A small class-conditioned image diffusion model, trained from scratch.
Training: muon at rate 0.013, 7800 steps, batches of 64.
Rows from block 5 of a small class-conditioned image diffusion model, named by matrix and row number. Rows with one number within an expert belong to one neuron, the router's apart. Each number is 200 + 30 x the weight over its row's rms, rounded and kept within 0 to 999. All counts start at 0. After the name is the row's rms in percent of the matrix's.
Before each expert's rows are labels from the 100 images, of 14976 (inputs lightly noised), where the router gives the expert most weight on average: "responds to" is what is common among them. Only what is clearly more common there than usual is listed. The data: simulated fluorescence microscopy of cells. In brackets: how many of the 100.
# router: router (model.blocks.5.mlp.router.weight, 4x128, trained with AdamW), inputs 0-127
# up: expert up (model.blocks.5.mlp.up, 4x256x128), inputs 0-127
# down: expert down (model.blocks.5.mlp.down, 4x128x256, transposed), outputs 0-127

# expert 3
responds to: ring around the nucleus (90); crowded (84); cells: ten or more (84)
router.3,112,201,160,197,213,179,174,193,185,243,207,228,192,242,201,186,191,195,194,193,239,167,176,155,136,244,203,146,183,238,222,208,134,227,155,242,193,174,178,183,203,220,248,244,228,266,191,146,193,202,214,134,197,209,192,171,163,218,220,189,248,186,200,154,208,193,246,178,132,208,161,161,181,202,196,231,172,180,171,174,176,200,164,204,177,222,172,164,200,171,194,201,241,269,231,169,189,212,212,208,215,210,199,196,204,195,212,162,224,147,209,141,257,176,189,227,203,233,229,202,238,185,136,201,255,222,211,220,178
up.8,102,202,236,189,178,248,179,243,147,196,170,217,192,224,255,246,175,221,181,224,232,195,212,213,191,186,230,236,190,181,230,232,182,173,130,210,187,212,219,190,284,193,161,242,217,194,238,230,189,181,208,196,198,210,217,189,176,214,184,268,210,234,177,189,201,158,258,217,268,154,244,195,147,209,191,163,157,200,242,182,148,235,180,192,229,170,187,193,222,163,235,184,194,144,207,197,169,173,226,186,210,230,171,209,235,178,199,194,163,200,135,168,192,236,162,245,183,260,195,191,217,183,182,204,194,161,163,227,171
down.8,107,214,196,216,225,141,211,175,248,231,204,182,178,180,175,209,206,194,199,212,191,206,165,228,220,250,182,178,196,268,199,164,206,226,268,220,197,230,213,224,163,199,283,166,156,179,167,214,187,245,238,222,173,135,221,205,217,175,185,144,190,203,248,237,204,245,151,161,155,192,179,226,217,202,186,232,205,184,185,201,263,178,257,204,193,230,243,187,221,214,157,227,234,242,202,221,185,213,230,242,213,167,238,168,179,170,247,203,211,167,242,227,203,185,233,146,221,183,172,240,197,233,198,178,169,228,225,180,221
up.9,021,217,163,205,181,170,202,210,139,100,228,232,175,153,194,194,142,215,230,200,192,203,248,225,195,210,217,168,216,187,166,232,134,239,209,191,179,252,193,183,228,231,179,211,201,212,221,226,207,184,234,190,189,200,180,245,216,209,222,194,167,210,173,229,152,210,172,200,175,179,262,181,197,239,180,221,217,197,225,180,217,238,247,228,212,169,182,207,183,172,211,208,138,250,148,233,218,225,236,214,194,187,180,169,151,169,202,222,231,183,182,200,168,208,221,243,155,186,222,187,155,177,249,250,190,274,181,152,206
down.9,041,181,262,156,177,219,202,235,159,285,207,173,207,210,195,211,212,211,214,212,209,225,201,176,186,190,193,187,196,200,257,200,174,210,211,167,196,189,147,178,231,173,202,157,172,183,182,178,199,201,220,188,190,195,220,154,203,205,247,186,244,170,207,170,210,162,213,239,240,199,167,250,227,205,218,218,136,173,192,243,209,127,208,168,186,188,234,145,177,220,177,163,259,209,246,207,165,192,205,203,128,186,147,204,249,234,179,231,148,154,168,159,250,177,185,225,209,244,206,196,213,208,170,210,228,192,148,242,213
up.10,027,157,180,180,231,249,213,169,164,190,226,204,217,169,169,234,183,220,131,177,209,252,214,233,165,187,217,227,231,180,206,171,192,214,190,246,142,242,239,238,187,187,167,180,254,168,222,174,214,200,190,248,157,242,210,213,181,242,236,239,173,234,190,183,250,179,183,183,187,206,209,187,184,203,184,239,191,190,191,241,206,232,190,213,183,217,181,202,244,224,204,247,195,187,172,147,205,168,184,236,231,183,240,186,182,185,194,140,222,249,197,201,212,182,217,205,206,254,225,134,170,184,216,200,183,138,184,114,254
down.10,040,179,238,184,147,219,210,262,167,253,197,226,226,243,227,182,203,229,269,214,213,187,203,207,219,222,181,198,197,219,228,231,161,218,212,176,215,186,158,182,219,203,175,180,151,182,223,195,214,180,221,175,170,172,183,161,228,207,227,213,235,179,212,166,223,127,195,199,217,201,209,263,237,201,211,197,110,203,194,242,162,143,204,156,181,206,210,153,162,215,159,174,209,216,240,207,181,230,238,231,133,175,197,170,247,211,198,244,146,179,178,183,226,133,170,217,199,226,218,217,229,195,183,206,220,218,158,242,175
up.11,123,182,232,234,238,192,180,170,135,244,238,233,193,201,158,177,157,203,244,237,258,235,207,195,216,254,177,180,193,215,207,225,208,190,230,189,164,243,214,164,227,177,245,207,194,193,188,209,200,217,220,229,184,222,237,202,216,192,124,193,192,196,210,202,218,214,182,214,226,163,209,130,176,183,202,178,186,174,200,169,181,200,187,174,179,155,248,158,210,179,210,226,168,257,242,162,177,201,213,248,244,119,189,228,164,167,187,144,220,236,203,198,198,230,223,247,192,221,185,191,225,114,248,184,180,216,215,187,231
down.11,121,258,200,135,163,197,229,186,267,157,193,177,188,229,236,188,211,188,201,203,155,230,225,193,200,118,216,169,159,219,199,174,147,191,160,184,183,126,196,222,158,239,173,198,206,196,199,189,234,194,226,207,187,170,173,197,198,213,238,207,213,197,181,214,174,174,171,156,209,218,163,230,203,241,169,210,199,175,157,198,260,237,171,211,182,198,179,229,177,224,248,172,243,139,154,202,220,212,171,172,141,218,262,210,163,225,183,224,244,180,232,195,179,157,188,226,219,187,212,207,202,258,159,221,221,180,216,154,191
up.12,128,194,254,169,147,181,251,141,245,208,196,212,192,200,177,195,160,176,232,230,219,165,168,205,187,217,149,207,159,254,168,166,166,221,180,237,147,206,182,242,188,217,183,228,165,148,220,192,273,177,231,215,185,194,188,205,189,256,204,197,234,247,195,242,141,217,209,185,153,224,184,184,193,208,183,234,208,150,141,236,221,270,204,174,181,164,176,187,240,188,212,192,239,226,174,212,225,224,214,186,201,218,194,179,224,166,209,147,215,206,213,159,203,190,192,183,199,189,188,212,240,200,183,270,256,238,182,208,167
down.12,111,249,195,151,176,180,224,269,147,182,192,204,163,221,191,244,161,226,186,198,178,221,223,212,213,171,253,179,199,187,170,196,233,195,190,197,249,185,217,191,211,198,240,143,239,226,171,206,188,200,229,204,234,177,190,189,264,167,207,180,220,158,175,191,287,175,240,182,216,163,216,208,215,215,170,215,238,188,208,188,247,209,245,192,200,207,196,162,149,222,188,205,173,186,267,170,201,146,183,203,202,193,205,248,150,224,192,243,244,193,179,210,159,189,235,235,174,208,178,228,170,180,265,147,171,257,210,223,228
up.13,106,180,217,207,292,196,188,239,180,180,237,226,205,161,168,223,184,184,195,224,228,166,226,188,213,160,213,212,203,192,177,191,148,245,164,263,254,229,243,214,219,205,183,166,179,214,189,189,158,198,185,190,171,190,179,207,179,157,189,176,160,191,230,208,203,183,228,215,162,191,197,184,187,215,198,197,155,224,220,221,231,206,215,204,158,177,226,230,181,198,244,223,221,181,208,242,212,110,169,167,273,234,206,245,194,264,210,150,218,198,188,182,254,194,169,167,211,233,233,227,184,157,199,138,232,211,150,150,218
down.13,113,227,170,202,118,210,229,207,262,180,177,182,198,208,219,178,215,181,209,143,197,241,213,187,200,224,212,195,247,240,212,209,205,139,210,151,150,154,165,212,141,180,231,210,235,223,230,160,232,201,250,217,192,208,219,231,226,231,210,202,225,218,206,253,195,186,179,198,235,218,212,206,194,177,194,233,251,190,191,164,148,185,195,168,212,234,245,207,196,229,157,179,220,210,195,155,202,218,211,244,175,113,234,200,218,182,178,200,213,211,208,174,181,232,188,190,189,169,193,152,231,207,192,219,124,167,264,238,145

# expert 2
responds to: crowded (98); cells: ten or more (98); ring around the nucleus (85)
router.2,093,229,161,215,192,201,192,192,187,198,210,217,174,169,256,216,147,169,154,202,198,184,173,218,238,187,238,213,146,192,241,153,214,184,166,223,233,152,154,229,181,221,209,185,242,225,273,164,182,194,145,182,208,226,176,208,230,220,208,186,200,213,258,214,248,209,173,190,236,229,204,208,209,238,243,175,222,208,241,186,229,206,214,233,246,229,232,223,185,176,172,207,187,211,209,162,259,245,175,158,232,238,238,159,146,156,234,231,174,206,236,238,159,183,245,224,199,139,206,168,234,197,180,242,224,208,182,182,219
up.8,124,193,236,228,205,125,233,227,191,141,189,190,221,171,151,255,162,243,221,190,153,153,234,224,225,193,255,192,194,212,232,246,179,168,200,191,184,197,230,157,234,190,167,237,191,231,205,190,245,224,201,227,232,167,157,176,210,202,198,190,238,235,233,210,196,231,229,221,190,171,182,188,183,189,174,199,179,186,185,220,201,191,196,229,193,150,237,202,218,185,160,191,151,150,180,186,222,231,168,253,209,230,170,171,232,212,170,221,180,202,192,218,142,154,229,151,213,256,168,240,224,151,169,157,238,208,228,262,207
down.8,110,157,190,195,136,196,216,204,240,212,162,153,191,207,255,173,220,236,173,228,209,218,183,237,177,229,184,192,131,203,178,184,174,202,224,205,242,192,195,180,184,176,241,160,193,138,178,189,213,227,209,243,187,241,230,224,197,168,182,215,185,248,160,248,212,197,194,209,265,212,252,295,221,187,236,191,210,217,161,110,222,195,205,144,232,190,167,184,204,160,240,214,174,217,191,218,169,214,229,201,188,205,225,190,178,205,199,200,230,183,212,189,224,229,175,224,221,155,206,209,246,211,210,206,235,141,176,160,157
up.9,112,174,187,191,206,155,194,197,216,254,193,213,229,149,230,187,202,221,198,173,220,175,208,147,189,212,253,207,138,225,220,190,191,194,196,156,203,172,208,208,213,193,192,186,175,207,185,195,215,169,211,198,196,201,268,248,208,196,178,227,193,200,201,178,173,250,286,193,246,183,215,180,196,197,201,177,199,132,212,185,234,193,232,145,171,218,198,196,212,241,215,195,259,227,199,246,239,222,210,240,201,224,148,199,260,189,173,214,184,211,132,227,122,196,226,189,111,194,173,198,158,171,166,227,172,251,229,213,228
down.9,107,216,210,151,172,180,170,214,163,203,176,179,214,180,235,172,204,137,226,234,205,180,181,217,180,173,191,230,226,186,219,204,198,193,192,169,180,221,231,188,193,211,184,202,224,210,198,209,175,230,215,184,205,200,228,185,219,209,178,220,207,189,219,235,217,178,160,207,157,224,158,191,245,224,213,260,179,228,180,209,179,180,145,238,196,176,209,147,256,228,198,198,222,216,232,178,212,177,167,183,226,175,196,168,134,250,219,253,180,166,255,104,306,160,188,191,229,204,220,208,183,207,200,176,205,147,193,177,111
up.10,027,194,183,205,194,178,202,209,178,204,233,165,202,198,129,170,210,257,222,206,159,185,243,247,189,163,202,179,193,181,212,165,168,174,206,203,159,246,220,235,270,231,211,215,188,212,164,170,251,155,224,209,176,203,214,163,171,242,195,201,165,148,184,235,228,232,216,221,218,205,179,198,170,221,204,170,135,185,183,214,204,182,166,183,202,275,160,202,162,180,160,185,229,239,214,241,230,193,197,190,196,186,165,247,252,227,179,234,146,247,225,127,184,226,201,207,179,193,210,172,178,204,205,149,246,214,263,223,191
down.10,045,173,217,209,202,261,217,209,199,216,217,189,232,162,246,217,215,179,201,201,217,194,219,182,186,208,177,211,185,245,208,190,201,187,184,213,206,179,167,189,184,160,128,181,199,258,183,180,203,207,163,174,167,182,179,222,226,198,250,223,197,218,256,220,207,160,171,196,142,163,182,248,261,226,183,191,241,247,205,194,155,154,217,192,240,176,202,228,156,237,155,215,177,177,165,178,229,201,249,197,180,205,252,165,200,240,236,186,174,170,206,305,233,188,168,194,179,233,195,229,193,178,197,207,156,193,108,183,207
up.11,110,208,172,176,167,164,213,178,239,220,175,223,234,197,168,216,249,157,222,187,241,174,187,173,193,226,194,261,193,209,235,209,139,234,179,222,166,196,229,217,199,183,161,210,197,138,198,246,149,177,224,248,204,181,248,227,220,211,300,237,173,192,192,199,175,199,168,170,203,191,190,212,199,212,203,210,175,216,168,207,172,176,184,245,159,234,183,205,180,174,196,200,193,187,204,193,169,236,190,172,201,180,251,268,229,199,158,185,157,144,202,193,253,241,220,200,250,162,237,219,197,196,195,178,282,145,207,214,187
down.11,098,188,189,180,197,165,205,281,200,167,238,171,198,257,232,196,188,234,251,187,221,181,182,150,233,157,160,188,234,202,191,184,208,165,239,124,211,125,164,263,189,217,174,206,148,207,193,166,166,206,160,208,207,240,162,228,201,201,164,184,190,170,145,230,210,245,180,181,189,203,207,207,222,202,159,250,210,196,218,142,230,214,123,218,234,196,201,194,225,203,223,204,176,193,180,227,234,169,222,197,188,203,198,191,199,228,217,202,195,180,203,208,223,158,235,151,203,240,166,178,229,217,168,208,184,224,132,150,221
up.12,094,207,214,205,278,211,201,147,208,198,184,218,229,246,221,247,237,205,187,257,218,193,153,209,196,172,180,202,204,169,165,227,193,204,178,186,178,203,131,199,248,179,203,168,216,200,176,202,177,206,160,163,196,197,190,135,244,219,248,207,208,204,176,170,192,195,201,163,184,197,211,193,138,275,198,182,219,187,190,243,173,211,230,194,191,236,212,212,222,198,215,184,257,247,251,196,162,152,207,171,225,204,158,256,195,172,257,199,235,211,254,135,226,232,161,161,215,164,202,146,194,195,189,207,174,154,157,198,211
down.12,112,221,171,231,206,267,221,162,178,167,249,210,157,171,206,168,215,208,206,174,171,245,202,171,227,211,205,182,178,209,279,182,226,202,164,186,230,219,263,189,182,159,234,225,182,185,244,143,214,179,224,255,223,211,200,226,156,173,151,200,168,148,223,182,236,235,197,235,189,220,225,218,205,146,235,195,200,238,285,156,216,205,168,183,175,175,176,245,221,219,200,219,172,174,189,173,234,239,215,183,167,229,247,177,187,181,161,217,239,161,173,207,210,181,226,216,190,161,218,217,194,186,218,247,204,223,196,141,188
up.13,071,175,175,241,194,221,176,148,262,189,165,219,232,238,195,209,182,139,220,209,148,156,167,178,198,244,217,201,276,143,199,210,243,204,187,180,175,215,146,187,231,191,161,219,161,241,182,228,194,192,171,232,209,173,166,220,183,208,196,210,265,172,180,182,242,212,225,220,194,183,185,209,198,160,233,176,248,189,210,218,204,169,153,168,234,184,211,233,187,149,227,164,171,254,255,183,195,208,160,227,248,182,223,174,179,205,270,202,209,192,213,204,203,183,151,219,209,188,205,191,247,223,167,214,263,218,181,157,204
down.13,082,194,232,192,222,211,194,232,137,216,201,215,210,186,206,195,198,231,210,163,239,241,211,164,191,169,123,172,192,216,207,156,180,164,221,221,228,170,229,219,186,201,211,201,189,183,241,196,187,164,246,182,173,225,213,179,124,195,138,204,131,259,252,237,198,191,197,190,184,200,233,194,207,266,204,209,157,219,184,210,194,221,196,213,197,223,199,188,176,254,169,202,181,254,172,226,205,184,253,205,131,217,172,228,217,204,185,190,180,169,201,173,193,171,256,150,173,178,250,215,157,168,248,194,158,190,204,271,227

# expert 0
responds to: crowded (96); cells: ten or more (96); membrane rim (90); yellow stain (42)
router.0,094,232,221,199,205,201,171,218,209,215,163,263,216,191,210,210,214,161,147,226,230,192,218,172,218,222,160,191,160,201,215,240,193,173,173,214,211,234,253,221,175,219,190,205,217,245,216,167,205,203,163,261,191,259,219,191,180,223,258,153,208,213,220,157,189,191,186,152,150,236,191,215,179,153,188,231,237,199,231,237,178,234,229,155,178,213,184,198,215,141,192,159,220,272,268,233,213,159,210,174,214,195,217,182,204,199,198,198,195,180,239,158,248,181,201,187,244,243,185,253,251,162,199,238,162,247,213,243,193
up.8,045,182,184,183,201,165,218,185,174,197,226,193,195,182,200,210,237,193,149,260,233,183,246,255,134,182,164,253,190,200,173,255,245,187,204,193,179,243,162,226,159,224,210,195,178,195,180,167,210,171,218,177,215,188,153,261,193,218,193,187,232,245,185,160,208,234,205,177,166,197,213,198,222,233,202,262,208,203,173,164,180,172,139,236,254,166,165,217,227,185,130,202,191,196,223,183,181,211,207,169,216,180,210,168,175,220,191,236,268,199,211,232,223,186,222,221,159,186,184,236,243,203,194,131,192,228,271,167,191
down.8,055,230,227,154,275,223,187,203,186,253,190,176,241,249,265,218,162,204,204,169,188,257,188,164,193,215,216,184,167,246,227,162,172,161,212,204,201,174,213,228,218,176,142,198,194,220,159,216,194,187,178,202,159,157,233,147,233,172,244,214,201,186,263,225,238,158,183,206,226,183,176,237,237,192,186,130,205,221,242,215,169,181,243,166,194,176,211,190,202,231,195,175,230,203,201,217,248,164,234,266,202,185,199,224,201,220,210,181,142,221,186,168,166,234,174,183,237,203,229,201,184,203,205,261,195,202,146,207,189
up.9,089,234,238,234,194,166,162,221,189,153,207,170,270,220,119,219,182,198,239,177,173,211,153,203,127,222,218,198,181,224,264,232,215,208,219,147,193,170,173,209,195,221,209,157,200,243,148,233,178,197,223,179,217,179,258,187,223,198,230,186,169,180,206,157,235,171,174,175,185,256,188,201,240,222,215,243,240,224,195,178,214,174,200,200,207,206,202,168,180,198,187,212,190,241,136,181,218,202,244,206,218,206,148,194,185,143,209,254,209,156,158,182,223,240,212,234,231,211,159,192,182,180,230,155,207,220,244,188,214
down.9,103,187,152,133,240,224,206,173,219,200,193,231,192,194,217,216,244,191,168,201,243,208,204,187,181,207,185,231,211,161,172,186,198,153,213,250,170,214,225,205,216,191,214,215,177,179,218,216,225,196,194,218,232,191,158,248,165,231,185,206,247,228,184,260,170,194,248,175,175,143,231,153,155,206,205,136,191,188,217,258,205,214,190,168,213,260,236,246,179,188,174,132,167,204,238,181,177,201,167,142,205,196,200,204,223,215,145,200,139,214,270,185,171,166,207,197,193,194,201,243,176,187,175,265,202,215,160,203,155
up.10,121,224,197,215,232,212,251,155,238,221,124,215,233,230,186,202,174,203,158,216,226,154,200,170,231,219,162,204,168,202,182,199,183,216,177,260,185,214,211,219,195,221,243,188,176,163,254,260,208,202,174,209,222,216,231,170,190,199,227,218,209,203,176,183,202,190,166,204,200,226,141,195,177,135,204,173,200,160,252,217,156,164,218,171,215,177,311,160,207,174,167,265,202,195,170,193,137,249,171,207,218,185,202,224,192,201,240,218,199,146,198,164,181,214,211,172,227,213,206,150,252,213,212,189,209,239,189,212,196
down.10,116,179,194,196,162,214,183,233,177,177,269,200,208,154,232,220,143,184,271,196,173,184,168,204,169,169,245,213,235,208,213,174,238,179,230,185,242,165,204,190,178,182,205,235,220,211,175,185,196,183,204,176,201,173,239,242,227,189,179,157,166,208,190,244,205,204,205,187,229,195,320,157,185,255,179,229,200,216,165,218,220,211,178,249,200,246,114,192,175,198,231,171,202,169,217,217,207,197,207,151,186,177,206,196,188,177,176,205,173,245,173,220,218,214,240,225,184,197,156,215,168,245,164,177,135,183,201,222,182
up.11,112,202,255,180,212,183,190,203,163,224,221,216,218,181,155,187,180,212,242,184,178,234,158,264,186,129,233,189,187,203,231,255,200,163,163,184,183,196,167,203,217,226,180,226,175,167,191,183,191,236,228,166,241,160,205,152,193,188,171,214,161,228,237,185,154,241,212,213,213,109,198,170,202,142,210,185,214,229,177,234,202,182,153,191,209,197,174,267,234,156,250,198,200,175,243,237,204,202,236,229,179,189,185,241,191,258,167,218,161,206,216,137,212,192,183,221,231,171,237,198,169,245,191,198,164,227,226,198,215
down.11,118,204,152,166,221,220,193,190,216,184,161,198,210,201,233,219,216,162,203,213,220,201,214,128,244,243,174,205,181,206,174,155,249,245,201,223,247,261,212,198,189,180,190,204,228,213,212,211,167,187,189,217,140,269,176,231,220,187,207,209,200,217,192,251,224,169,206,189,255,244,192,233,187,256,203,221,196,168,178,228,169,197,223,222,167,215,210,146,200,281,123,169,184,248,159,164,238,182,170,145,262,193,237,151,213,193,218,236,227,227,176,239,160,199,192,189,175,172,213,207,215,186,223,187,215,219,195,198,171
up.12,038,203,199,203,253,219,149,168,217,154,193,182,141,221,196,205,250,214,187,142,185,206,210,174,191,214,182,246,216,163,163,181,172,181,262,182,231,183,209,192,243,227,191,230,155,185,177,194,160,179,181,202,191,201,170,175,192,233,209,186,163,189,230,176,217,189,184,154,224,193,234,205,226,176,198,233,205,246,164,168,276,251,154,189,208,176,183,181,176,214,165,174,216,137,224,198,252,199,155,234,230,192,182,206,228,173,227,244,239,193,215,206,229,146,246,200,144,267,207,184,182,249,236,192,138,222,196,204,181
down.12,051,199,245,157,176,176,239,265,163,264,188,213,210,202,216,166,196,220,174,237,224,244,212,245,190,190,179,183,231,209,242,209,192,187,193,180,184,199,158,238,228,193,183,165,196,231,161,218,242,155,169,214,194,185,221,192,234,181,240,207,255,222,186,228,151,159,216,211,180,219,196,203,244,213,207,166,211,150,237,250,130,174,227,158,224,221,219,235,168,178,205,199,202,217,170,216,168,222,249,213,179,200,215,164,188,253,196,210,174,194,174,217,203,235,164,205,252,223,207,218,219,169,200,250,205,171,87,192,181
up.13,088,246,227,201,223,185,183,144,229,155,177,195,164,247,211,169,168,217,190,156,192,206,177,230,186,240,201,238,185,256,227,261,168,191,175,190,214,219,171,183,186,268,207,240,177,169,192,199,192,206,249,182,175,161,216,223,168,213,188,247,159,183,244,172,195,221,193,239,237,221,215,222,174,156,211,172,193,253,153,175,223,241,241,206,135,207,196,262,197,192,193,217,163,188,194,236,195,190,209,195,186,202,161,160,192,168,189,155,203,250,172,188,134,192,233,254,230,208,182,225,225,268,186,201,203,157,188,229,167
down.13,077,225,247,187,168,208,186,232,196,219,205,212,190,157,243,179,219,252,164,171,185,240,249,181,188,186,188,168,202,136,189,232,218,213,243,188,225,137,215,211,228,199,230,184,160,186,219,142,219,158,178,250,159,200,197,203,228,200,210,158,189,262,158,184,226,155,167,121,216,194,193,171,217,228,193,218,180,188,217,241,168,188,179,210,213,218,213,120,163,191,171,159,228,201,195,201,199,175,199,206,157,214,219,185,163,276,238,225,223,169,205,209,232,162,167,187,230,237,217,192,164,201,177,185,210,196,141,209,257

# expert 1
responds to: crowded (100); cells: ten or more (100); bright spots (41)
router.1,100,250,188,271,193,199,177,171,188,238,217,259,249,172,236,188,162,181,173,182,232,209,195,244,196,171,193,223,176,202,207,212,181,190,197,187,201,168,235,181,205,224,174,167,154,137,210,233,153,216,180,201,222,205,273,248,224,184,188,254,174,144,199,245,184,158,207,162,216,200,271,193,171,200,226,237,198,178,190,189,236,154,187,238,179,200,233,202,221,180,235,210,229,190,176,153,198,260,163,182,205,209,274,189,215,223,173,227,159,246,173,209,211,188,196,199,137,162,220,200,243,176,193,210,177,206,157,200,222
up.8,110,193,258,190,193,214,190,206,216,187,245,192,195,207,153,156,184,203,193,162,209,178,179,208,164,249,179,233,235,182,173,228,172,251,189,217,233,161,170,132,158,184,143,216,260,237,219,181,230,179,255,193,258,216,241,178,230,221,227,221,185,202,196,240,196,194,235,212,189,227,178,186,196,198,181,237,194,182,187,162,147,190,158,203,174,205,255,171,186,256,172,198,236,212,200,213,139,207,170,200,255,200,198,242,231,169,189,206,177,233,231,255,231,137,224,195,176,195,178,231,253,201,197,190,200,174,185,123,195
down.8,111,231,154,197,178,150,175,204,189,208,164,179,169,220,244,205,155,231,178,233,190,197,192,239,192,161,241,190,197,224,250,191,236,216,206,182,176,195,183,225,207,237,223,229,226,175,199,171,228,237,170,202,187,224,150,217,194,204,146,227,206,194,184,182,214,222,199,226,188,165,195,224,175,188,201,200,221,199,226,224,251,252,204,193,207,193,135,232,163,163,212,201,152,223,199,147,248,241,234,177,202,169,219,195,157,173,286,208,242,202,158,167,176,155,149,192,192,122,175,124,197,181,208,193,195,245,212,227,257
up.9,063,281,184,233,203,202,194,141,146,195,196,190,245,200,207,216,139,144,195,251,204,204,194,203,223,157,172,219,174,155,168,235,156,224,177,211,157,237,238,206,199,217,229,216,220,125,206,256,179,193,216,172,196,228,202,221,243,256,158,200,213,179,192,211,163,199,202,212,247,185,201,269,198,267,196,260,185,184,146,213,221,210,214,188,221,204,188,260,182,200,223,192,190,214,235,251,200,214,159,172,211,203,160,219,163,213,184,202,212,208,234,171,153,158,216,183,232,203,174,169,181,213,183,237,207,182,167,182,168
down.9,092,148,219,196,209,183,158,218,226,206,199,210,229,168,169,205,242,218,202,142,153,160,190,194,217,251,184,204,279,206,148,219,272,211,225,161,222,144,242,151,197,187,192,190,128,264,180,189,209,201,187,184,196,163,190,143,155,170,234,191,171,230,190,240,180,174,224,187,182,188,220,188,162,180,152,162,229,227,226,177,193,210,206,197,187,151,202,225,255,200,162,187,210,211,215,183,269,200,223,228,207,190,236,140,193,190,200,211,167,193,146,208,252,231,191,206,194,210,265,204,240,188,193,200,207,204,221,197,210
up.10,114,271,183,204,190,179,213,233,216,167,245,205,198,169,160,224,209,227,189,209,178,167,170,189,272,118,163,195,262,194,249,189,210,208,199,190,195,216,224,121,240,185,257,168,191,168,181,226,188,186,165,190,161,199,148,203,170,232,200,208,183,197,193,162,196,232,161,251,187,226,189,220,177,172,216,178,181,222,189,169,163,192,179,222,198,233,253,198,204,210,223,243,217,213,191,174,278,161,181,187,210,177,217,180,186,180,207,189,213,230,191,250,167,247,148,195,238,198,209,229,203,258,191,147,192,204,234,220,151
down.10,107,211,205,221,214,202,219,166,185,193,219,199,175,175,211,204,151,161,215,181,202,284,201,213,184,237,195,252,170,227,213,194,198,151,193,207,180,227,149,228,185,228,214,221,219,223,214,217,237,275,213,206,188,177,199,182,219,190,244,172,172,150,187,219,205,158,217,156,166,226,206,224,203,219,167,207,228,213,196,182,197,246,179,181,184,167,153,188,139,144,274,188,201,178,206,227,146,275,200,203,218,221,296,190,212,220,168,174,180,173,222,182,196,164,226,235,174,206,231,192,259,166,233,198,253,187,211,173,231
up.11,107,119,199,246,179,244,163,216,223,211,234,178,215,202,174,202,191,180,200,131,185,180,204,193,193,231,214,204,241,194,245,211,255,201,182,195,206,169,209,213,238,296,204,172,224,226,218,172,169,180,217,229,197,206,233,211,126,218,225,170,203,163,217,208,209,214,193,257,214,165,162,198,272,194,181,197,143,157,181,197,236,225,197,223,180,179,195,231,265,157,188,182,165,183,176,228,215,206,193,194,209,201,192,192,231,186,201,254,154,185,175,194,209,164,247,211,218,215,192,146,193,167,140,234,162,182,202,186,254
down.11,109,243,219,174,240,215,208,205,187,204,223,218,195,206,259,242,212,202,224,251,205,209,207,199,238,181,162,189,204,158,160,186,169,223,223,221,201,252,242,203,223,147,174,271,223,174,185,193,233,246,182,183,140,176,179,253,245,209,195,222,195,214,148,190,161,209,174,168,205,252,283,199,197,215,224,193,197,192,190,194,210,170,173,224,243,227,192,172,179,217,226,215,243,204,195,178,231,209,262,185,175,163,232,193,241,237,151,195,190,225,235,256,199,174,155,199,194,222,237,205,241,189,237,218,278,216,207,168,163
up.12,133,174,233,162,249,207,177,198,264,194,150,191,192,187,153,215,186,278,176,195,169,171,212,249,210,233,210,202,160,231,205,205,239,163,194,204,141,207,193,226,169,199,234,194,168,184,193,188,205,162,180,208,144,170,169,196,228,233,244,194,254,183,212,196,169,233,152,174,151,206,206,198,187,213,208,217,173,155,175,216,209,254,164,214,284,187,186,276,258,173,159,185,147,199,208,214,165,183,194,203,223,203,176,150,204,160,234,186,200,251,223,213,206,259,207,219,194,207,175,191,206,195,230,223,246,204,208,218,174
down.12,109,210,146,203,158,204,185,161,228,186,158,213,209,201,232,225,185,170,204,189,224,183,237,211,225,223,225,146,204,147,218,126,150,214,222,253,198,199,222,181,264,199,199,206,191,247,272,205,230,220,232,196,232,209,175,171,222,213,172,205,202,202,230,217,244,211,182,225,267,219,166,244,215,237,191,155,226,236,220,217,190,176,225,195,198,205,177,274,149,222,153,233,216,160,169,172,198,197,201,191,179,196,195,232,168,201,199,205,252,177,210,198,143,115,214,190,240,144,215,189,189,189,203,154,155,191,203,201,196
up.13,015,234,189,242,163,160,159,240,201,225,201,266,193,229,216,181,238,187,228,178,170,271,238,195,202,157,215,169,147,209,246,226,243,173,168,215,142,219,202,238,186,171,214,246,211,206,155,167,211,241,238,162,225,219,204,220,237,181,165,230,211,216,155,177,231,173,207,224,172,168,204,212,208,193,173,202,249,181,208,217,223,170,209,241,191,191,212,165,254,234,193,221,193,182,235,161,184,192,267,252,192,149,179,209,160,191,185,170,216,242,182,160,222,193,270,212,193,173,158,203,209,187,186,204,231,172,229,249,186
down.13,037,183,208,214,251,227,241,175,149,250,191,216,236,192,232,191,192,197,197,185,223,261,193,235,207,176,224,194,223,188,216,231,178,164,235,181,189,198,160,213,244,137,153,152,129,214,180,245,223,188,185,224,196,184,210,245,233,189,246,225,193,218,240,229,234,196,182,196,209,203,203,223,222,228,229,200,198,206,249,217,209,174,199,188,245,172,201,199,160,203,143,166,220,224,187,180,203,206,193,280,143,195,243,153,252,263,185,200,129,203,181,247,206,193,195,196,150,219,207,193,204,208,227,196,157,174,136,225,216